config.toml
model = "image classifier"
dataset = "seven-segment displays showing three digits"
train_examples = 97500
image_size = 32
crop_scale_min = 1
horizontal_flip = false
targets = ["third digit"]
num_classes = 10
arch = "nf_resnet"
norm = "none_scaled_ws"
hidden_act = "relu"
depths = [4, 7, 4]
kernel_size = 3
stem = "deep"
avg_pool_shortcut = false
dropout = 0.05
widths = [96, 192, 384]
residual_scale = 0.1
mixing = "mixup"
label_smoothing = 0.1
loss = "binary_cross_entropy"
init = "kaiming_normal"
residual_init = "none"
optimizer = "muon"
muon_scale = "match_rms_adamw"
learning_rate = 0.0046
momentum = 0.95
nesterov = false
orthogonalizer = "newton_schulz_5"
adamw_lr_other_params = 0.00098
max_grad_norm = 1.0
magnitude_pruning = 0.3
max_steps = 11000
batch_size = 96
epochs = 10.8
lr_schedule = "wsd"
decay_fraction = 0.4
final_lr_fraction = 0
warmup_steps = 550
weight_decay = 0.04
adamw_weight_decay_other_params = 0.05
Rows from block 12, named by matrix and row number. Rows with one number belong to one channel. Each number is 128 + 24 x the weight over its row's rms, rounded and kept within 0 to 255. All counts start at 0. Numbers have three digits each.
# convs0: first 3x3 conv (model.blocks.12.convs.0.weight, 384x384x3x3, standardized in use), inputs 143-153, a 3x3 kernel for each
# convs1: second 3x3 conv (model.blocks.12.convs.1.weight, 384x384x3x3, standardized in use, transposed), outputs 143-153, a 3x3 kernel for each
convs0.32:150173141151200145128112090128066089133102138128125120081059129131064128117045061128126080128119154114118128128239157128172218128128081101123108175128132127135128128181094126065075128149126140128128144133125121128128145143135143171128099142197123102081110183128135123157128135150128128107128142111
convs1.32:106087125128128117120092128134128133172140128128189140111155101064128164157123105134128129096116128128128109144168128089089128128128111100128129085119128128118117128176128148128112147143128128158126128128120093123148172151128140107093128124132125128109128083112138128110101131087222098176128223094
convs0.33:148140110128118150128098166128128105109128130155184168119133184128099129102149128085189145094128128101144128128128072126139153128089107129076128094119106156128075151112096161135128115169139126128122128075099128128128097142128111105098149128130113195191117122171162128128145102103124094135137127128
convs1.33:128128128146107133131128095125128128138128128128128129143148156128120128156128097172067128164127111156169125128121110131118114128128088118128128128135130157128148082124128100068090144151100162113096128132124146140129128128172087153157134139155128117128069080096138128108127160155096152128144106127
convs0.34:128104058132124149133159134132084130149113098128086077168136134139135157113095110064122106136170099128136136150123128128107112128194128149128113128105145128153164128112167126105128128129124128124099128146128128125128100090096128133128093132128128065084146114128128128171123095128148127129127145130
convs1.34:114115112128110128150119138138119128158133131114130129128177145086103131131091128188117111128128128128144137135128128132112128128147121128128128066038128222213135128085106128125119128170128169137128167128126128159138145107069079128128113128128120128128125147124208182142111143122128128128093174104
convs0.35:117128103128128126141128147154128086189193113151153118118128105210159164154157105120112143148121096128128095063114128092128123135088123139128128128134090128086128128130128145136154169151155181169128128150132158149123133150128163128151223128158111118132128109128144132119141120113122139118128128118
convs1.35:171208131150139041137121086128090128128125086104128111097128090110128085112130097176098138149115128125128141110102128130128118135128165128091096119067092121117096128069127128153114128153166128131107101128100128136132140128107071093143118130128141128114135132128200128135095117141170128128152136166
convs0.36:121128128125092117151139134120099097128088156128146128105140103140141125068128128137142132126106128124128128095132128196117128177109123088103128128081100128146128113119198098121113171128125146113128117136174109122146156128138086117128153128094128128104105132128090100113128128142141166161128125128
convs1.36:217128128126111144128146144124152128119128099120233205128128128145128135128128133111128128149194160128202169128175218128128191128139137128128128195166134128102094128128128128128128086165128165152134123128131119107128118128128151128158117128128128113156128128140118137119129128111128128153056116144
convs0.37:150128128112128150132136109079138140131128128128129152233128123128128072161128160117128128102128128146128154083128128078134144083099128051107146124128128086128140128070156128066093095130110140114161128177123128121128128175132073128128128115128105159128105128163127130118111101138126128119140125128
convs1.37:197133128162154081160160073128128128151146132128100128128128109128102081110128128165108128128147102148064128128149125129128126128133142111128123124134148128162144128116128119110155128099105141128130091148128128071108128110104128128128128128128128128128128166117129128118128132113164152128189092112
convs0.38:128128175094074129133122128156128094136157127128134105128089148128134081134126093128148128128128128128139132128128164101142128198128115073089142087103203097076166139122082110075148128146116128106128139107128121128129128128167128162132183124128148138111122100128128145125108125106124128114083122128
convs1.38:128157128131175115095149178113128128128102117098111112164156120155138125128128128117147128108117147118103110135114128129123128126128137112177110128128048145128147128128122135140106186128085099139128121128104128122148113084153120123169108128102122128088129124152128097116158128138131084128128136128
convs0.39:128128128135132152128128128116150134146160128174181128128103143091128154128178151128128140128128128156114182128130146136135151128170159083078099128054054128112128137128112128126130128128128141128148153133097128146178128125119128162128124128141122097170142128128103128199128128127128128137128121116
convs1.39:095128138108057120141093128128105112128128120175128131131144093129105128138144117132128127128131158103114103133153158123156158128129128163177118118080160074040103128129128128156142089128144146114128140126120114128129110167128128128128128128087130170128116169128090093127089137128128128130191071139
convs0.40:122128110128128128092125128130128128089145150102160120131095097118102047111144109126173132128111120128101118128128107115100107131162128127128152128123088203141167127087110128156128146177158143116112117128078090114103136183144182098048150128143128176125093111081128090111136150114149128128140128128
convs1.40:128108128128128128107135128118137126085128139112137162128128128163128130128176155135117128128146114145106132128135128128104128128147128128122080126128128161163146109111107128103158124128128183128128126103128167102118135098108128128069102139087140137134128128144143125147128177128198128094124173128
convs0.41:128154128128173157204234129156119150085161154128118130150181128128060143135131078151128121128110128128152116124135111130131147110079142125081074144045128147121106161157128128134143123163126126103148150128113131128174158143136192111106155128171128110094128126125121107138115128147128134128155147127
convs1.41:162097128128101128133156136128141127128128128128123128142127073114141155128067159119128128128095128097087144148128152128128155128128128146150149088100101117132128101180137175169128128146152128128132130117128121149107099128128128156182111140108098128128128162155111116131130184128128153095128128122
convs0.42:130136145128128154128160129095128128128180148115147152118131144134128125131064128147112123086098128130113130128128128137128105128106146169128130081145184128102082150087140146137128128162128161154120135128166133128151113128111100109118149152128122122153082128071132127124164160155128140129128116120
convs1.42:145125170145100085147128128128123124138134125128151139128128102133107130135128113128093128133139128116141106128139128128142175128128136105128128142147160126076065146170128108132175128128128124128128133153102137137128136164162128163123128125103128114115128128128127128154140119122107128085128128157
convs0.43:112128082094127128139128128146128128109119145092065128086139177128128100128128137171128145126128163136144120117128110128128128138158128123123163128128096116067072071046109163176099128174128154112128125118140128138127128128128111133139117128128188128128128128125144129128149105128128128128153127128
convs1.43:128066169164153117128139136128094128085106128170128133091066122129078087108119147126130138128121130175128128114097083128142133113128157117128125105128128151101103110128148128098094169147131155140119153128128119152128067060111152142128167128128117128120120115118158166129128117128094134128124128128
convs0.44:128067109082100111128128152152133103132131124119116122128152134128204116128128101132128128151143080128128128128128119073050143128133143113128103141096097119117128101118133165100128128128123128168128191098122146122181128116106114145171086180119128130128038099140096128128117128128133128128188123144
convs1.44:128107133156078128171185128128092131122100123128102128144126128128104129128128105144124123185168082129128128122130128139137115128122140180165127099128128128128124087128110121128128112145120128108128093122128128128128143134239141128128128138155080128127122057066128163110128182131108199128152128128
convs0.45:130128128139078113128128128128118128064114089128128106152116104131157128067094097124101134128128113105134168128124125128085117098173123091127105113155128157128128172128138159129179124106135128117128139105117128128134133128128101174128090141128127109068078128110083081128128128125118128128128099128
convs1.45:122067128128128175085115094163128128128151128118128128164119121128128137133118128135152151140128108128113113128144140128128131141138142128128150128142157128128099077130141125152181128079147117128124122148143128127132132100128103109151128102128155187150123133098145100095128147071140208100128084164
convs0.46:128110198165128089114105128171186128136170168128095147125164131090120128128133079161152117143129128128126128160128111128159071128128116108129145122128117121165116130058074132122131128086103159107154158129114128128108157096128121114128128160154103098118144139119128128128128128128128128128128120117
convs1.46:189140120128140128128128151093128137121131093128110128128117117170160107154156134092128128138128128175129128143142162128146128128131139121121107139109128168128138128186118128173119151160128090128113128173128188130116097128176160119162128130064128145128124148124140128099170148128128115139128128141
convs0.47:102086128128128113099128128128149098147140140124123128099128094194100058102107139149145154109125133147149128088119128128128168084148169128126171148111128128128128152128124127134128139108167128138128144150152128128140095098181128124138064124128124119128139128120099128141116130109128123128129137140
convs1.47:128128128118128094167128132170128128178144133159125114196158128183138128176168128125132128109145128128128129128163128128123110128139131155196128116123108128092128128128158145128128102197114128128103128103135128139128118128094128097128148128083128171128128122128128128176194169194183142133120102128
convs0.48:128100127109128128163159128108151113128133128128137143189128128197121128128122127134112161107094128128113097128082128119066109094128070128128128128129132128094132123136157095060124096128128126131143145132101127128144095015101082131167128128135128100128090128128124128128156128128141152161130125148
convs1.48:126140128154115091151122128128140129119128150090143128140108110128106092104129106163126133128128128142121128123128140081094105113110101128128128129128130111128128130149128151089161161134148129128117104148128086119128091128151128159133215142147119128128128158119131128128103154132129119128171110128
convs0.49:120106108128106112128146128156128108114128127128124128105125195110110128099103167123128102128128126128120135116101082133046128128074120117158140128178147122128128098128133078131128128104114148128128118140122111095128116128128091086146097158128139145123128101128127128145128114128130121128128135128
convs1.49:122097154162086128160159128145128163136145128128149128128128117095107128065128154128121125128132128153128129125162128160128128148128105185128142147128146133128095161128156128117123141128135128128128128096112093150128131128128119128121124128162128128128128114128152128128158157204156122180128145140
convs0.50:105149128127149148130113128164177128132102123103146128131128122158128076128128123128128128119126127129093119123137140085115108176125128156150128118128128175172134064128140114160131127128158076143128138070123133119098068096122056075134089054128128175148092111128131128125128141116128128128140113136
convs1.50:128138128092096130110084112128128128128168152128116128128171078138128110139153137128124128144136128156167128131141139142106128128128122128106148128097093136209193144190130120128133128123143110139141143152122115175168162131104138128106128150200105128128154136149146128128131114128128128115109140086
convs0.51:101130084128132074115128144128073128134128163128145124128162173100020109108128131114098078128128114134137095141203128110095111127128128102190128170117096151128114114140133147056095080131138157128133153093128142175128152128129128128150126128131135104101096135128128108143128091139120145133128120128
convs1.51:123086128100125119153079128128128128178128144182128128086128107095107124128000128151128135128128136128128133142164137128138128128128115128103128128128120128153128115149128119152100114166128128125149128128128128128145160178147141194128128127128117128132128128111128128106128128128122064128124128141
convs0.52:128077128109128109128147153094091128077103128097128145137062161096086192128106150109063095128138137119143120129089092126094128107133128128103147161113100173128122128128099108118112110133154124158091119099128125128128128084128155128152128163152128076128128121120128134137111128097134128119157163146
convs1.52:144128103147134128128131122149128130138166164112132128128113050114129128073146128128115128113128128106141112152128117173113118171128135128159128128128104128111134128170163177128128126168151144111147128116128139137121170128128128146156091130121128124123133128128130123130128128137085136128202099116
convs0.53:128126128128132129128128128118163133097131158128112124128118138128135097128136111128123131128168128128124128176140097128161148128163108172128116128131159129148094128140128090083128128128147128175084130152128128124130089094128209146068196154179128108128128128161128128128149110128152116134128128128
convs1.53:145107128128090112128185128128128114146137128131092128133120151200171145153133131128116116108079103138119128134128121128074099149128128128128128129120165139128128065110128144099119106128128121093123123094132128128153113158079162155113128117128128135128106112117161128128128106115118127125167086077
convs0.54:128117104167150166128147128163119106150153105128145139128115128074120143061164099132128128197147128168128174117128112232120128148084141129128126120094113128100113138143105150128123078102131125137145170160146128186170148088128167106133156104128128166172135132128123125084161117128128128105128128115
convs1.54:164093136180083164139128150172128127128144145132107127112099104102128128128136185072128123100116128128158096126120143128117128131128128128177128139079128128128097151128128128146090128134117128128106117133101128144113128122156142105141109128150128171128161128137128128108124044144132128128112128128
convs0.55:128119113128128112134128145128079107128196128127093147128145096128182158122174160143094093132128128128128124095077071079128096128057128086031054098128041121128128118090106104088128128128165136132125128128099141128128090102142128042081127128128157128128127098128138113123139128128144132144128146133
convs1.55:122116124162115128111132124140128128141128133157132128128086128111128137115128090117108128144126128128118098120129128128162148128128128145167139128132130113128136098084097121115108121111128095095128118132112115142160136128107158115152128128128137159135165143128128073099078098128147178128113116129
convs0.56:100128118128174105139123121118122100128106128156073116089110128128091128141111124126138128106164126116098121123132128078128141147086127097108128141128128128114128128129103128128128157128117109114128165100128153128131128151128128135128128114113172179108090168128139135128128122148118128128128105128
convs1.56:128128169135110163128128090126128128128128172128128151128142130128088128130118112128153163128128129128128128128128166128128128128128140154128171128109128128128128128128143152062128128133128128101170135117119128128148128093179130119135128130085162159167128116176128096120146082132170123128128128128
convs0.57:128120125128141135128114158128128185138128190140128128095110074133128065131057070133157176145189188110178209128139148138161128191228172111137211142235203145182134128133142138153150128128154128122128123128112128082075123135128128154189122128168133166128132162189136171191127144104134139129139128120
convs1.57:132161143107163137123159150128122128110128128128128127162122117148128126154128128088099128146114128128128119128129128128128129132143128156128148105097128047093128095112128090085127177130118013068158085102142113128128108152143091128125128101143136132087141131120128128128098157131153117108142150128
convs0.58:104105128128154128090128127111084128072121132115125091097129134128127135109187125160124128138098105128079105151128128126147100128128128146084082115120098120143128165138124094141112128114128141091128113136146085128153128107135154139128124128100143119154119128140129067127128153112146138127118104128
convs1.58:128128146119106128135132128153128150128107112108188128080128155091118128128128191153150102128138128128128128128128099128107128128140119128149128128106122128121125128128156139128159120151129128099111111119148128138125118153091128128106128128138128154157137168128128153128128156128179111111179134190
convs0.59:105169134128075128102084124202164128176158101086141123088126128112128120096112128128146128114137128121150128134174168102112122103128134101125114089128132095131122128149128173163145111128128081077108132165128136128117036131114041128128168185115121110116128127121128128128151165128125133113088128130
convs1.59:128113176132128167128107151125128142128128128128117117192132134136128128109157143128151128151128111154128138115128128131145111128128128111166192128128128128128100126115136147136128143128128131121128128128135128101128128128157128110155128090195128128131128128131173154128160106128128090199129174106
convs0.60:187135128135130168093137122128082128128128080123073128088182197128128185196138117128204128141103128098107107116128116183103092109144140138128128128092128244155128128107170136128110128129128123128152128128128128128118197128086162094169097128106153135128128114128128128128128110132134111147145128109
convs1.60:128188144104165106099128116145125125128093102114128094095105128128128128142154101167109146151185101128150128120128092128128103140159137127128090138128128128128102175128137100128128125145134102139124128161143128148127139134140151145146149132092128128128128070116105115093128128110140115110070053092
convs0.61:149128120137091128128128128163134176128087128127105107103152225123138191108154163142126128128128111110148135128133128139154126156154138128131126127128039128109108144108114119128084127104095128116180128086159138122170114098124128087083163142060103140085105147128128154116128100128138128119128128131
convs1.61:143139120128164128147152115129144128095128128078092128137114128138104140150125128103129128078128151045073150072104124077096118128153139112109131139128126117107138123162108108119108128149128104119128110128133128147127161139154147119132153160148142138128143151128124123142141128171132128126128128158